From a checkpoint of a small class-conditioned image flow-matching model.
Data: trained on dashed paths with two dots that lie on the same path or on different ones, 12.5 epochs.
Rows from block 3, named by matrix and row number. Rows with one number belong to one channel. Each number is 128 + 24 x the weight over the matrix's rms, rounded and kept within 0 to 255. All counts start at 0. Numbers have three digits each.
# convs0: first 3x3 conv (model.mid.0.convs.0.weight, 192x192x3x3, standardized in use), inputs 126-139, a 3x3 kernel for each
# convs1: second 3x3 conv (model.mid.0.convs.1.weight, 192x192x3x3, standardized in use, transposed), outputs 126-139, a 3x3 kernel for each
convs0.103:129128128128130128129129128131128127130132123128127125129126132128125130128128126129126129130130127129128122129129126131129126129129131128125128128128127129129126128126126127126130129127121129129128129127129130128127131124129128127129127130125128128127128128128128127127129127129129128128130130128130127126126127128130132125127127127130127130130129127128128126127133129126124126
convs0.104:120127129118133139135132139152124124131143140137150150121116124157099104155099157130107129124121149137143149116116136113129150134133153128113122144118117136117143121088120128081125138123151129124138138144123147148149139110123116084134133098126125127127112114125115122129134113138142119139145122136131124131142105137134143156135125136137124142142127142139115138121126133121127143
convs0.105:104133151121129177121126174115134147118130162112137149104106136105111149108093158130128170102141198117146182127137154112129170113145156107120159108119172095115154107136190105098210081132178115134168113162165081138140092116144110100167098142206118132144122148148120155148099135146103111145100093154108108116111126139118112168128133143119122159137157156119127119105105172125133153
convs0.106:110138134131121146095121155147139189121150138119120124119158148097130151100073092140123149120114173087118116140171158087133150121113132133128102104118150092085073107111128102070151098071058125131123125125183113092104134162161111165141099107180121133144111127173079112120134132157112142152115100123143153175120133125115116125126139136100149176102115123131134164090115140108125147
convs0.107:126126126128128129127127125123124127129127130127125127121122119126134132123132135126129127128130131128130125129129125129129128126127125129128128127131129128128129131135128132134139129132136126128126126129128126128130124127125127132128131127126127127126128127128128127128128129123129131127126128128127128126129128132127126128129128126126129128125127127124128127130126129126127126
convs0.108:128129129127127128128129127129128128130129128128128126127128128126128130125126130129129130128128129127127131130128128129128127128128127128129129127128129127128130130132134129131129127128132127129127126127127125127127128129131129131130128130133127127127129129127127129128128127128127128127126126128127126129127127127126128128128129129127127128129127129128127129130127127128129128
convs0.110:135129129118107132130146183143137116136149128167145184137154123152132092159143111114134126139117111160150126149128152131123141148134132124136141123140074156122125146071087115079078122096111130109151160103138177147173109129112095119084126101105126107134134117121147105125150121121140142099148131111122132132122083112145110154143147137133138122124154149101118135132107131149116158
convs0.111:125131115135123111129124105145145121140139108117116079135143136120148146103117108133126122140137116124104079142145119142142123127122110128123122133125119127121103137159140157163135146108080133120109125121114106102080133129113156155130150155103145140121142145132120122112126136125134142122126121105146139120140140116112126096130132121125129116133117102147128127137158115135134116
convs0.112:139159192121105117099126113117155147116135111099096080125141176101123163066115124141156155109107131073119115159164138132146129078099124151146159096109134087110113159181202108129176113105126149128142096104097056075083139140196108136129111150123140153131118125127138117126112146145111127164100122117136122149112128120109116098137142158102117116104088112138131128122157166096120136
convs0.113:130131127133131127133126125130128118134122117130125129130127123130135117136128122132132127139128123134123125127127121128127124130126124129128125133128122130122124134133119141121126135134125133121122129124128136128127137132114136133122143125119127124128128122129127125124131132124133134122130129121135126129133126130138132125132129127131130128131124129132132124130128126128133119
convs0.115:158162184107126129131103133147123148129118131131120099155147184105115147111103134141122170104097129107110132141147177113119170122112136121127159137105113125095117108112174071055136129104086149172187115120152111106127159123166090095135106096127153169164108134154124138148144136173131115148118132125161130140111141136107138115143145174119127136135101126130145144090114153123123124
convs0.117:233255190179110135164049063188185137149118090121117055196219180151162139151135085195194148116092061080036029209171150157079099143063018192192179136137049117103048184186170134104072133080000229184170132069055154081063197206181129075086121118028228162167133085103138086058203208188158144101155110072210160148146124146115029000199179181121131067096068039180181152136099098127089036
convs0.118:128128128129129129129130128127126126129125126129126123126129126125130130125130131129129127129129127128128129128127126130128126129128126128128129128127129127127130129134132129133134127131134127128126129128127127127125127127126128129127129132130129127125130128126130129127126126125128128127125126128126126123128126123128127125127127125127127125128128128127125123128127126129129126
convs0.119:130149138132121135118121120135100125122131131123125099138132130127119158118116153139133119122124130123126114139120105151133137138135102144138160127135158123123134131158164116159178119123137135129118118128116115114101119124121152126115132127136144124107127137126136133115119130129120125150113125137133126107139123119129107105140136136133123119122087144144129099115105132133144124
convs0.120:225186195166130104042058061170183134184075102075031032207231182155221175092036143179134188122088081000000044208205142139153098069074070222188184142151152084028076196198193092163106003000096171200175087126152000016052188208143111147133116003084207178176178171156027034098219231152147203177066065099197192155188073163070038091198178140111135127062000078156119140206134107082056082
convs0.121:128128128125127128128128128124126128127129127128129128125127128128128129127128131127128129126126129128130129127128128128129129130131129128126129127128128128130128127124130126127128128130130126127126126128127127129129125125129127126130129128132127128128128128128128129129127126129127127128129130131126127129129128129129130130128128128127127128129129128127126127128127127128130129
convs0.122:142137132125129127127134135131137116131136139138109122159156109142169122120156135114138110126132118118117113127134120125126117130121134135141121131132118124133134130131124125131110111110134144130135141122123126134130118131110121151105134117130144129121159113128133115126141141120129153125124124128148135100139115123120095122123136123122137116120135138121137110131123137130120104
convs0.123:161163140130121128059097086146151146127135150089109104159193147145172107101120108141152138119161132070106105122135156112157143088083088134143140126140122091087104132147113130101074072064040144127136110124137095076104152184121117163140070114054148159148142158128073083090147153147154165133123107109138166142146187166090097102147159138106147135091094109127167145142128120109130116
convs0.124:084116119141107173100142164089097136125119155107121132105116147108115171112104180077119136097124136116133154100108125129182167097140174102131135142149168143091165098092104133120156074139173110103119111149156107129144099066137111100161093161143083122121115151119103156165102110133114138151101130192102106115130155140122132169139111129118125152092152169101091132135099098140125198
convs0.125:151106085142077096159122056141105083184131114170149104141145051139193086156160180119077050137134119120155087152101048166170098121175114141131044147111075160118125151126000119190090143135148131098050174147070137189120124136078184136122159121095135121132161149092137196129152115078152167091163140164145089047195181105178136118106113076145172091114108118147097091195138068162186140
convs0.126:109110100100107104121172146120120102139138103127152141127144094129141124138145121096113126122133100152193152109124139138121127136171143109129110125136131133146120093117113145145082133171143110107105134116133135148146091124103112134091119169112110114127140133088139136155127122094121119139127139138121131124135157094156148176119142120118119107136183125107135089141148106138156145
convs0.127:118119136129145138119129142091110129114157132135157171116125126136130117142181152101094121116149144119189152101112141115130142126145160113110116118103118124148143094070090100119119105190160109120142129121154156191164102112096110093127112152133105111126117139133129144142118120135123146143149152151110132126140146149123135178120126136142152144117155149089112115116136148126138161
convs0.128:142131109151121109142123122138118123147114130142122107138137112147149115158155150135139112127108129128139139122093098132111115122106111141133121140117132155115136163114087165117122135122125147134115167140119149135106157120117170109139142118113133119119110125089122127104162132114162128121138141130130112113119145095146112105132129111136132150128121137119118124132099100141126142
convs0.129:106098118106149191138175200074058148115104170172180252119059139153048098176141148064094144095134161174190253014072167081121229129150239107092086099114103155145177008005087080017121140175192095115153114169173182192254104097138126090177102146202087098145095119114124155170117082148150081141156139168075059117110139155134239248108112152128147221149193255095129134064121137141160240
convs0.130:108117119136140128129135134110104116139120129123130113097116112109122155089116145118123114151134138128120124134122111142146123134137130125123133133149151130129127110144163153176192106125155117125111132144134109113106111111105133122139115128151125120118139138133125131120105114125119128135113124131108121111119121126118151137123119125136137121121131126132124111130118122127145124
convs1.103:133134131131132132128129127126128128126126127130131131126127127128129129128130134128129129127130127131132132129129129128128128128126127128128127129130128130130130128138123145147135131138131126126126127126126127125125134131125135129122136134127127126131124125126125127126128125122124121116132128126128128128129129129131133132067075162179181236249255255155157128165167151174182150
convs1.104:131131131133133129128128127125125126126127125130129128127128128129129131128130133126128130129128130128128130128127128128127127129128127127127126129128128129129127120123106129126119121123120127128127127128127128127129131128123134131123133127122129130135127124129127127129132127126129123121134131127127127128126129130129130132078120075147146179204242215129119096142144128148137100
convs1.105:128128127127128126127126125129128129127127126129129129127128129128131129128128129127128128127128128128127127130128128129127128130128128128128127129128126128128127121129121139130116130129123127126127129127129132127130131127125129126123131125122129126140130127133130129130131126129130126124135130128128128128126126129127129128138161142157109145079120140145128114141123081126106093
convs1.106:131132130128130129127128126127129126127127127130131129127128129127129129128128135129128129130124127130130130130130129128127127129129129128128127129129127129128127126135119138140139124134116127128126129130130126128127131129122130130120134124120130130129128126127131128133130128122125125118130127127129127129128126129129128131165078189187104176176185194147142121142145117159131101
convs1.107:130129127126127125125127127130130130127129128127129128127129130128130131126129128131129129128127128127128129128127127127128128128128128130129127129128127129127126127133122131143136127133119126128126129129130130131129133126122131124121131125123128127130126128127129132131128125124128126119129130130128128129128127127127125130207183242120111155091023108154155118131116088102095063
convs1.108:128129128127128126125128127128130128128129127129130129126126127127129128127128128129129128128129127129128129127128128127127128127127128129127127129128127129128127140140127147160133133142122126123125127125127127126126133129127138127127133126125126127129126128127127127130121121124120119107124120120128130127128128128129128129234109144255160122255255225161141131156132126145132110
convs1.110:131131130129128129128128127127129128126128128127128128127127128127128129127128129127128128124125129124127127129130130129129130129129128128128127128128128128128128080080080118120112113121112127127126130129128132130129131132126132130125130128126131132133129128131131130130166149136165141138167151141128129130128128129128127130000118105000087153000039129111119110108117106054094101
convs1.111:131130129128129127126127126128129126126128126129127130128129130127130128127127129128128128126128127127129127126127128126126127128128130130127125130128127128128126136140126142155127120135118128127127131131130133131130136127121132125123131128121126127130125125127129128131129120121130122116132129127127129129127126128127126128147182165110089121055075147170146132135121130129115097
convs1.112:131130129127127128126126127128127127128129127129129130128128129128129130128128129128128129128127128128127129129129129128128129129128128129127126129128127128128126116116089126123119123127118127126127128128129127130129134127122132123123130125121128129147129127134130133131135126127130131127136133131127128127127128129128126127142140124171184143126077163148134114152125091113137056
convs1.113:129129128128128127127127127127128128127128129128128128126128127128129128127128127127128127126128127126129127128127129127127128128127129127128126128128127128128127116121121128129124123128116127127126129127128129127128130129124131128124131127124129128130128128130128128131131128129129128127132129130129129129128129128129129128072112106068132097064131082131133117130127114120120102
convs1.115:126128127127127127126125125127131129123122128127127133126128132126128130125125133128125130125128128123123128126126128131126129131128131128128127128129127126130128111131119137138129124138130130130126134134126137137133138131123131135126132133116128129128128124125136125127142126123141122122150147137129129130123126129122128127075184254000008239000000252163153122089146132074110084
convs1.117:132130127127127126127128127128130130127130126126128127129134129130135130129130128129131130127129126127127126127128128127128129128129130129128128130128128128127127125120119130138125124125122128126128132131134137130130135127122131121121129124122125125130123125128128128133132128134133128131135130135128132130129129128127128128190255217191230113099117046152129128137035095113035027
convs1.118:128128127128128128128128127129130129128128129128128130127128128127128129127128129128130129127130130129130130129128129128127128128128128128129129128129130128129129135140131139147132135140129128126126128128127128127126132130129132129129132134129127125127126124125127126124128126124126127123126128123129128128128128129129128129128174225132134255133189255150154151143153168135167164
convs1.119:129130128127127126127126125129131130128127129127128128128128130128129134128129129129130130124128128127126125128128129127127129129127128129129128129129127128127127122126113133135121126129122127126126140130129137141136132129123133128121126125120126127129125126128129128132133129129129129129140129131127129130127128130126127126178205235107192228067043084143157119133132097083061032
convs1.120:131131131129131129129130127127126130125125128127128131127128129127127134128128134127128130123126130127127130128127128128126128128127127128128127128128128128128128115125110133141132119126128129126126131140127130129127133132125129130128132135127128127127126124125130130126138131128130126124137137129128128130127125128127128130022091175000000234037017233131148127108131125110150134
convs1.121:128129128129130129126127128128126126127127126132129132126128128129130130129132131129127128129129128130130132130129128127129129127127127130126127130129128132129128124125119135136127137136132127128127126128127127127125130125126133126126133125120130129131126127130124127128128123126123118121132122123127128127128128129129130132168124061249170120255255255150128117156141106172152128
convs1.122:131134131131130128128128127128128126128125129131130130127128129128130134128134135128129130127129130131129131128128129127126127128126126128127127129129124129128125125135098130142128125126124126127126128128127128130128132130124134127120133125117129128132127124130127126132129123123126123119132127122127126129125127130130129130082098161146146225245217253142151119164158123157143101
convs1.123:132133130128129128126127127127127128128128128128130131127127128127128129126128130128126128127127128126129128128126129128128128129127130127126126129129126130127127121131113128134131116132120127127125129130128128129129132130124132128120133125122131126133127127128129129130134124125127126120135124133125126130127128128128127127024050129116125124095106131139143124158138119139130105
convs1.124:131131129130129126127127126126127128127127130128128130127128128128128130127129129127126129128129129127128127129129130129128130129129131127128127129128127129128127084116082118116106117111105128128127129128128130130128132129125132129122129123121131128130131126138130130145141138134144134139154162139127128129127130130128130130013080143073133179076127145117130100121128093105105024
convs1.125:130130130129131128125127126126127127125129126130130131128129128129130129130133129126127127129130127127131127127127129126128128127127128128126124129126125129127124113129113125127124119131112127127128127127129129128129130126121132124120131122119131127133125130130125127131125122128123125126129125126125127126127126128128127128169079047255140080248241164142117089161106083149111082
convs1.126:132131132131131129129129129126126127127128128129131130127126128127127129127128128128127129128128130129130130130128130128129129129129129128128126128128128128129128112120083125129120122129121129128126127128127129127126131130123132129128129126125134132148129129129128129129142138134137130128143149136127127130128128130130130131014025091055028154099127202118133082127131121124126117
convs1.127:130130129126126127126126125128129129125127127126126128127129134128133135127127129128129129125127129124123125127126127127126126129127128129129128129129128128128128127134125135146136127136124128127127133133132139139137134134124134128123129130123127125126126122126129125126131125122131122122140131130127129132127128130127126130059224255000139172000000121161150142109116118065071059
convs1.128:131131128129130130130129127126127130127125131127127131127127129126127129127127130126127129123128130128127129128127128127126127127127128128128127128129127127128128122134116130137129129136128128129128142132128132134131134133123134132125130134125129127129129126127131127127133132126135126125132131130126124128125124128126125129000059138000006165000000166132151135122150123099121092
convs1.129:130130129127128128126127127127129128127127128130129128127128128128128128128128129128128128127127128128125126129129130129128129130129129129126126129127127129128127110119117122122125123122122128128127127129130130131129132126122129123123128122119131133135128128129130131135132131129129125129134134134128129129128128127129128128138110094165067097204093105154122098133119088116111072
convs1.130:128130128124131126124124125134131129129129125128132128127133128131131128130132131130132129130130126126127127127128128126124128125128129130128127131125124131126125144141126144154137134139118126126129130127129129128131131124119136124113136116110123125133122120129124126134123117124119111117124115126128130130125127129126126127255255208255255094226240087172140116178122093166092048